From a checkpoint of a small audio frame classifier: arch transformer, width 192.
Rows from block 13 of a small audio frame classifier, named by matrix and row number. Rows with one number belong to one neuron. Each number is 128 + 32 x the weight over its row's rms, rounded and kept within 0 to 255. All counts start at 0. Numbers have three digits each. After the name is the row's rms in percent of the matrix's.
After each neuron's rows are labels from the 100 clips, of 14976, where the neuron reaches its highest value: "strongest on" is what is common among them. Only what is clearly more common there than usual is listed. The data: tunes sung on syllables by a formant synthesiser. In brackets: how many of the 100.
# fc1: MLP up (model.blocks.13.mlp.fc1.weight, 768x192), inputs 0-191
# fc2: MLP down (model.blocks.13.mlp.fc2.weight, 192x768, transposed), outputs 0-191

fc1.199 116:093141133129134183117130091115140106110120152151140145119155112096139130142113067128074080069130096079100071182106171133067086150154061143161185184126113135121126195111167164103156109114107138119117086105130104126120057109165168138078147186119084158194069148134091115203104131165179140097107127084146110096115115124100135050127108146109135119199164150121149141130147109097178098104155164152138165145151105199112119144110147193153131096148164078139129136135124145071131181102061144104126173149122148111084110138099155166175184085140152150098166146142141096111100087198145128124
fc2.199 106:185135045052147106160181134139143130103173156124155099092136091102197132067126117149193130097201106137124149170098076160071125120129177163117124137146154078134107089088123109150145111124081086152122155149106140111134123126076124174085093167111085126114085115138118089098197172163110118153065112185101176191188169190147158176099074144118165129148100089118109177118181152102154151104123144097130099112124160159169125110121156148065133159140139118165114098102089084105076195148120134130071176168139123116175113131139123150132126155120111109132165137104116108188138115089113138133
strongest on: reverberation (98); vowel: /o/ (79); consonant: /ʃ/ (78)

fc1.377 117:124159126090135213136138118102137137188172107120139210149134071088170120166049133135133147188177090134146126125140091124126113136099097150110084102129131164108118157169096151119112117121121158061124198120172105133142119112142160166144171165189168070142153153099174147158144138142137131135146170135126100128111122068172141119122104119123108154136092138180128190080072179104117113094159129158180123117194151135099165144104130153131206145116101103179144142166148099160153133150146125122141123130155025044214109112168117155090083120128139096126092155185139100121150085118102120128
fc2.377 124:082172135140092152081064179160113155153101112079157107151168136128114141088161136115115105161127147149139112088125098155101121129146194108133104094109119152136118126189073166175126223140180136130153117143134170167131080151105109122101168092122214122101177181137120164133114132182118100185119143095096162150124168101102170140113098104151150187154123120185116115133138064103093148137106203129106084173105136141122111154099102143124118113115072132085150168108104177179099145121131106147134101094090237145093099165086102102117139086132169203098067120137156159074127101097135134123
strongest on: reverberation (83); vowel: /o/ (56); clipping (39); consonant: /t/ (34)

fc1.170 124:169132126126190064148112094117202147153112128139102101140131064103109160166148095125109108123182118174115153153096101135143159133096219147111084145149125155129146077192135135150117130128085135119103153105090218179079180123121108114103130113181140145150124219099150133141062127174053088143092165089123118137134165112150143146118078106136110091174101129142108122126148145110097106087140110112098143134123170185151173136109123078149160131121092091137131197151106119105144114136196155124151141119121076097211154142134052114132103187119161150181192175139154129105123159126121108172
fc2.170 115:184146118133166152149126107092152131137143160040195136104101168118097131127115086194120119126136131159096102145166115091139145068096156131096118084084138117110106146108154134116067151117132162119129099135134138175152028149109127122151118089135160106065158102118147195178146163190090104200092149113136125135087090097106180149117085161171134162153174142146106093091123107122188098131120093172100147170150088174110159121151116132133157106104135134146105162116072155143154115167144110124145047104077198149071182156145083067108095105109164144111124103101140180135079107149174087153
strongest on: reverberation (93); vowel: /o/ (47); vowel: /æ/ (46); consonant: /ʃ/ (43)

fc1.134 144:123099132100188092159175164166174130157162110116054148158164139150114143184156183140058111092155104139211125111145116144154078103133131137109121133159192132092104144168157103089141157125096074079146095171155070074143148146106118144138115084135147130136110097170166128134137137135137090085167095105085072050150089149110163143129163149134163150088183098119123123115133075196111125136127164108105124125111073102113121149225122109115090117092093103134161144074170084145108168120115109078136175133083111157182190148112144119085166104129069116125163203115158132134136117139096104117
fc2.134 137:113087135179162101150108193078147124141175121134086095144142165120107121124087175181153088095056160156141132163098122049149149157166162132153124135157119146167181127153145123133202146165137122150089091163095143141167182103073112126113209132063122152110141128132084131130110087134138118122164152134147100127092103078126114104131111142170132108179157128090128136144136079087091095120122193162122115042090152107103144147094126138196126166152091178136175113151142138144127145200112095138133167098086123115168196112141121205158162149094145155169075157080134184136159184108126155132
strongest on: reverberation (88); vowel: /ɑ/ (80); consonant: /ʃ/ (49); clipping (41)

fc1.27 122:102149082135036058159142100088085084166099119119138135124151152129115153107101104144161115111167108114111134107139153104187141183091168143115164100242104131115109132120132153102104058137162081077125144104121115109099124123142148199123176104150114110119192108178084186109201131177191142173095150132158189163085129068112103131113184164140131098110143098104126111171110142161107182135094172182159145175122053103113099136109111131126148077098124158161096103123123121133132085152115121116132082049132141135083126078121161087145111148065122153140119110128156154142119148147111137088
fc2.27 113:155145086138192115151112110126119192129148153120148175147146138203086129122171131113175058111154163083163107119093104082116111103136149103181145136173127132143102085173148183126156175101144111144152146096114098158158133100073128149130099133110134122112120192120124161050134107164153136118084076118125100160110100131098120149132164133134139123140102115126146203132124097111082158201090158102157087168119175104151143126209092151146135136127160122124136166082151095191154072183097102122102138170094076158116172143145064109177053102123158207088105119112078088086142075161118145142
strongest on: clipping (65); vowel: /u/ (51); vowel: /o/ (48)

fc1.16 113:159134109155108043156137094107116159151079174134176094169135148137084121118158117157142084161170174134154063190129185119133160135124185066125178108129151190095129106113120114135152063128161136108076110172135159155149126131158134150139109084168159150115112098130127174129135145112123069110112120180150121078159220140133075107081116087150126103084188125142080161171125138136086112158134128085140140163172110110088091098138138091120136143136087145105103132079125136070138105099179087119090078121121180131109183057085173065125092059096140157137130118171123136157127195135111125116
fc2.16 115:078151077106094116150154105134126109110152115139074081154125178112121171136151137123127167128146106118123100049151132087108136090090127122169135120151082176173099097120161141146083045149079080126110096114076122087127056047126096134179150050090175114142206118102166155122079058131161137108082143116116036128074116128068211156084137112131136104156113115144124098086136115153102125047108155138129105124094118124142117133158125185122134112147155116108151121124121166131079104137065134157139112140128148117138174152179122149124111102091162145081171127152098135115102163083078111107
strongest on: consonant: /ʃ/ (89); vowel: /o/ (49); vowel: /u/ (48)

fc1.234 100:146118142166081147137150190167058148183083159114089133141103129114211137179143149097106139161080098156082126090131181216178098171108119103145137079116176088130179092129148140161146135110106111164092101110114076046162119186146101138127112115135157098083111125198123146128159134109148132151136101078114109138133131128122121129149104152121150160154104095161034154084146215109120146107175197112142131115142130068080132083102122115104123157092091077168135131136096139117180101075100142140145099143063140126170139124101106176141163100116117125164135101150124105155074079132178136123
fc2.234 096:122175132117050123133085098135076086097108147133119172177140102143132143117162113113114106125070120122135097191091062140083136055103125134125127133162133164135126199122160133168150132163121157176160089103199133087082107119127124124170130148187155144102167090128150176134116145128097080166147106158092092095164136137144177191129163099178100137182110168167136107165153180124073071121165131170076145133111117060133137170091140118179107110144131186118113181093130151104092178158125069147136084105048137137111132171167140096127107115097126132163117185126164109109158191129092128165
strongest on: vowel: /e/ (100); consonant: none (37)

fc1.104 137:075085084131167169095184120094156149153179165139098204131165097143164117121155126157148132181183162110061149099115112126119084090122118139098149117176152110138055107103121151135119156134050150063137144065106105077126154164134136144150132140134166117113209093117168120097171169109156078135141160158118099091107160134130123117088109130193104087111142095153083147100137109131108136108167146185133116191096077125077117113167184157125143083186089119179116161055125176183143122157092164181085131129110116122152166066147128124170094099153147128109163126132112124118161116118189139117
fc2.104 114:098136096168122138154089146163124182117108073128129095181134162123160090160096117083083141152072109092166137104103098137086125128106120099175109169139176141169162231105132095156116121090095095084113071085149152081180098107114101090089116135069137100125132068111141151096118130122138097133169149113164131197136141136171144179192131142160107155121096122139090149117076081114129096120078176137185189161121191142136142120170090139099074142103127171082154130114128168106206181097137107140140027112109105146093149095118121129068133116116126115080182140092113101146116129108115144158
strongest on: reverberation (83); clipping (65); vowel: /ɑ/ (63)

fc1.594 064:148149160203095115111192165123113091176118141096120105147095092061058176121151113105137157180095090132126128076124128191106176121136137114130099184123108168158125103135168102073098109129135189149105159162114144079090145134127120107158102212170102125115117103153115135122155105193154167180170085123083157132136142155132123110118154100144107157116170167117134130140149167128181147169088159155117206122165128128194091106127172084141080143124093134128190160117131078125131151145140079111152100135235090170161138136143064119150124111132111181124087091106125139126130157170188085145
fc2.594 064:162108133145157138180148128170152099120133159086063128156128154135116129193126150174093031114054157138096151137124097121174169115095114154089144178133134124143179130115108092165182108115132102113120091148120161095124144088127222140115124075137080122099104150173147086119147141109176172157136114124150110156173197148126116077101126159124164174098111091147143165117172140114095102179150078159170165116118143166132081111092107139142151094074162134110153049174108144097108122159101103107164072169061151114110100116157118158169077116131119124105069128173087117088057112103146082121
strongest on: vowel: /e/ (69); consonant: /m/ (61); clipping (31)

fc1.167 132:169107102165101134122182080145102164107091162146146129141136091044159114127126086170119168126138137113102179117171098095085133148111092103132161091088171106124089165050075161142111110109128142112137139097135168110140164131154136102168125177160156100184111103137110084181091092164099122189127200084094102178101110086150114138150073107156138128087127135154139154120134099147169127102090139183107082168112137129214109108142069118143116132098122185185142101076167112163172143166178125106152134093105071123100171099094126091138097092110210105101131177147134099132172163120177149101
fc2.167 144:128148111074085093180121127131134124168117109049118135108180089100111138100110167108163126088068119080089098113167153085117079105152140141155121106091137153114139127151125144169065102126132126117114104162124181095094155128116153074164088109107113106121099135163160164074053129175137150141157136115051126168137074072113087135108117093154158117176137123117141144112097116138140172155148165058096067129117118099143126084073144158059090076126160142130114118128112060149157191091105103150072092125153122114124042149103123133118144179126176087076159096143183086055133139120098137093
strongest on: clipping (61); vowel: /i/ (47)

fc1.745 091:170100186199176086172194119112096130100149101112140165119118104081095132099142155146171153067084129146144178112184177140224099094142008136141156101109152112160096126115116111177118118103094159117098118184136167144067190159094195109146137125074123113140098098150097164148127153095134194116151137146119135125134113103137117110156172157135137106137178147138126156136108071136151147156125129154140110089196133128137097181114118156101140150061128127132089194117153086149119072139084087114178141162116160091141152127129124170153162117096142081112123079091147141105151158150172122164
fc2.745 100:135092157089121160105111135120084112146112158177140128140102118130151100049128166159058102129130179150070071164070142089151137076139107105154075197102147116104112104115185156093163135148142078132110134160130134142130071120149086136169165120098111149139134208087149147168162101151179087114108138189164108155183145204084116108065143167103124085115092098100144093097136193105142115103136191173157134113160170141166163127112160097108109158127111091086150079090126108132078162134144131187149174085096134111105132094073117109172171183142081126131121100129105089107136127068125143144
strongest on: vowel: /u/ (59); consonant: /ʃ/ (57); deep voice (51); consonant: /d/ (41)

fc1.564 106:120192148129059122119137135176142097177146118143141144182137103098137115114094169169091129146151121162092079105147116093074107181168127102156160122136171049132127140097084110144175134157142090126106160136107135067136161178116191077143115125170109175120138138145110153140115119174044163200130207105102102102151123081135119137130171098104155082167050136091165107100125108152154149080159164189139103099190136182139134146149133093088047126142131144129149162106175108106154152130105105106167126082169134114144112085153178129108114099128111137101117143124160186118110190056100109136
fc2.564 108:157095134117122111133116108132155104166127100059113122131134168182165050123109098191187131125105130061170164140141132073183109088144093135088099158143129120105089096121098183174088186155167133093167071145127138120162141121116085083114199148104151109131140154111142121137122138091072088125146161110147124106113149116140149148050061164119185148131118134088067154169090133099105092120141118152136110171154093131105095157129143151075149133118151143147139183092140114160110149146026127115085104172094100141167073069138104168130166109177193143109142203115160114105153100139161117159
strongest on: clipping (54); vowel: /ɑ/ (51)

fc1.357 130:173141076156126136099115112102114136112164131136028113122119112206130147114114072138102140101089118090133046172156129180144142124114114146113164159130140161176171155127131181138157126193096133138124164105126136094068125136118178135143172075156151140162050152162109140157028058148102108076152161120105116155178148163161112159147121135117101100127177140089144139170136119124138101144126177199131136134123088128141114141146109133031151155074165130110097139126168067086161154118150182126178125137167172128095075180147131094062134127085113152122141086153089122141136116097129114120
fc2.357 120:182116126053115137112149106063161157098129131181089136168120108140168114170125061106102128116212128122097194138152099083130162087106122199153143174128111086131117089097137137148115150155121126154125134132139063137142093092176095037128161149101122085054126145134175125121102146108120133148105092132173135166210123135170075153152170124132078146108130115169094178102147070108121118080140084118139155107125135140172121089064144123108128185071109143120121119053110157141159161160060113111195164112135192143191127172100120144138124143118114145120129163155153096129148164119132112092
strongest on: reverberation (93); vowel: /u/ (56); consonant: /t/ (43)

fc1.709 125:142084141141162150106118165175088144132152123125157179082167114105060085128087154156149115104062154171127153161188141168097131090173071085143109083129123134081088104126060146179149099101162113183130087132091196129085139163134068151098070127142094150091087177128156136090113166157167102095089114133146126132117142154164154169160104116101136078168105123099145132126167061150110158171165171112148097139122130131087150165157124130160097124122145154123135102127109123091073133141133140078135152086214122106080103126102157091210162138129130172047120120182169082134157144158150109116
fc2.709 116:090131096134165101140150089090180142145108130153083087129163076154168153111162099121102128139177147161151130118113082098100145127125139137075126156124166169166086076163129154088145095168126143112112046081200144175156089135161173124106121147131133137104125161154104179125110096128126210080121125140114120089134133122138193091122171095129158123163132194173172096061188128124142136165170104156071109110146136090165105156102111194143134071122219108106137087160082152143079086126150159154115081171127189107123122129155159157104137115166128077060129119120175175155117111122166090114
strongest on: consonant: /ʃ/ (86); vowel: /u/ (76)

fc1.295 117:128163189108159109148116160077186162133087122122161083161153082112123099079129098134142050117134053176152072099153095104081149120142144157128076137111157128086143147155153109105132141146141082104135148147163135142072122065075128130189109106140093115192141113114173098155089146122099091134133132121138132132174149101165101124127206112142153157140146124148134095061044147088124107118126129152148068152126142141101181105113194197172171117155093111142154218116112137132122174167161148078072150136158119105167142165171116110120079124091149120195096140154146122117105181143118083163
fc2.295 117:124163104142083140180136135130131152118109167133158123143097149159156173149161080147106192149066181170127134107111172130125174077125180110098126119139171163105129102112146165126135160144187150152078127121132145128155118141112162083151076136147141091106176071105135108096121124152079167177165069125162105163194148103145136091104184124238116103138140222080085141145128134063149117087181115169123136137184134136114119178108144109134110144125125157153101111132086153106135116096155084117143097113037137126107131155090125162040143142152110113163135097201113091117094176085161117141
strongest on: reverberation (99); consonant: /ʃ/ (70); vowel: /ɑ/ (66)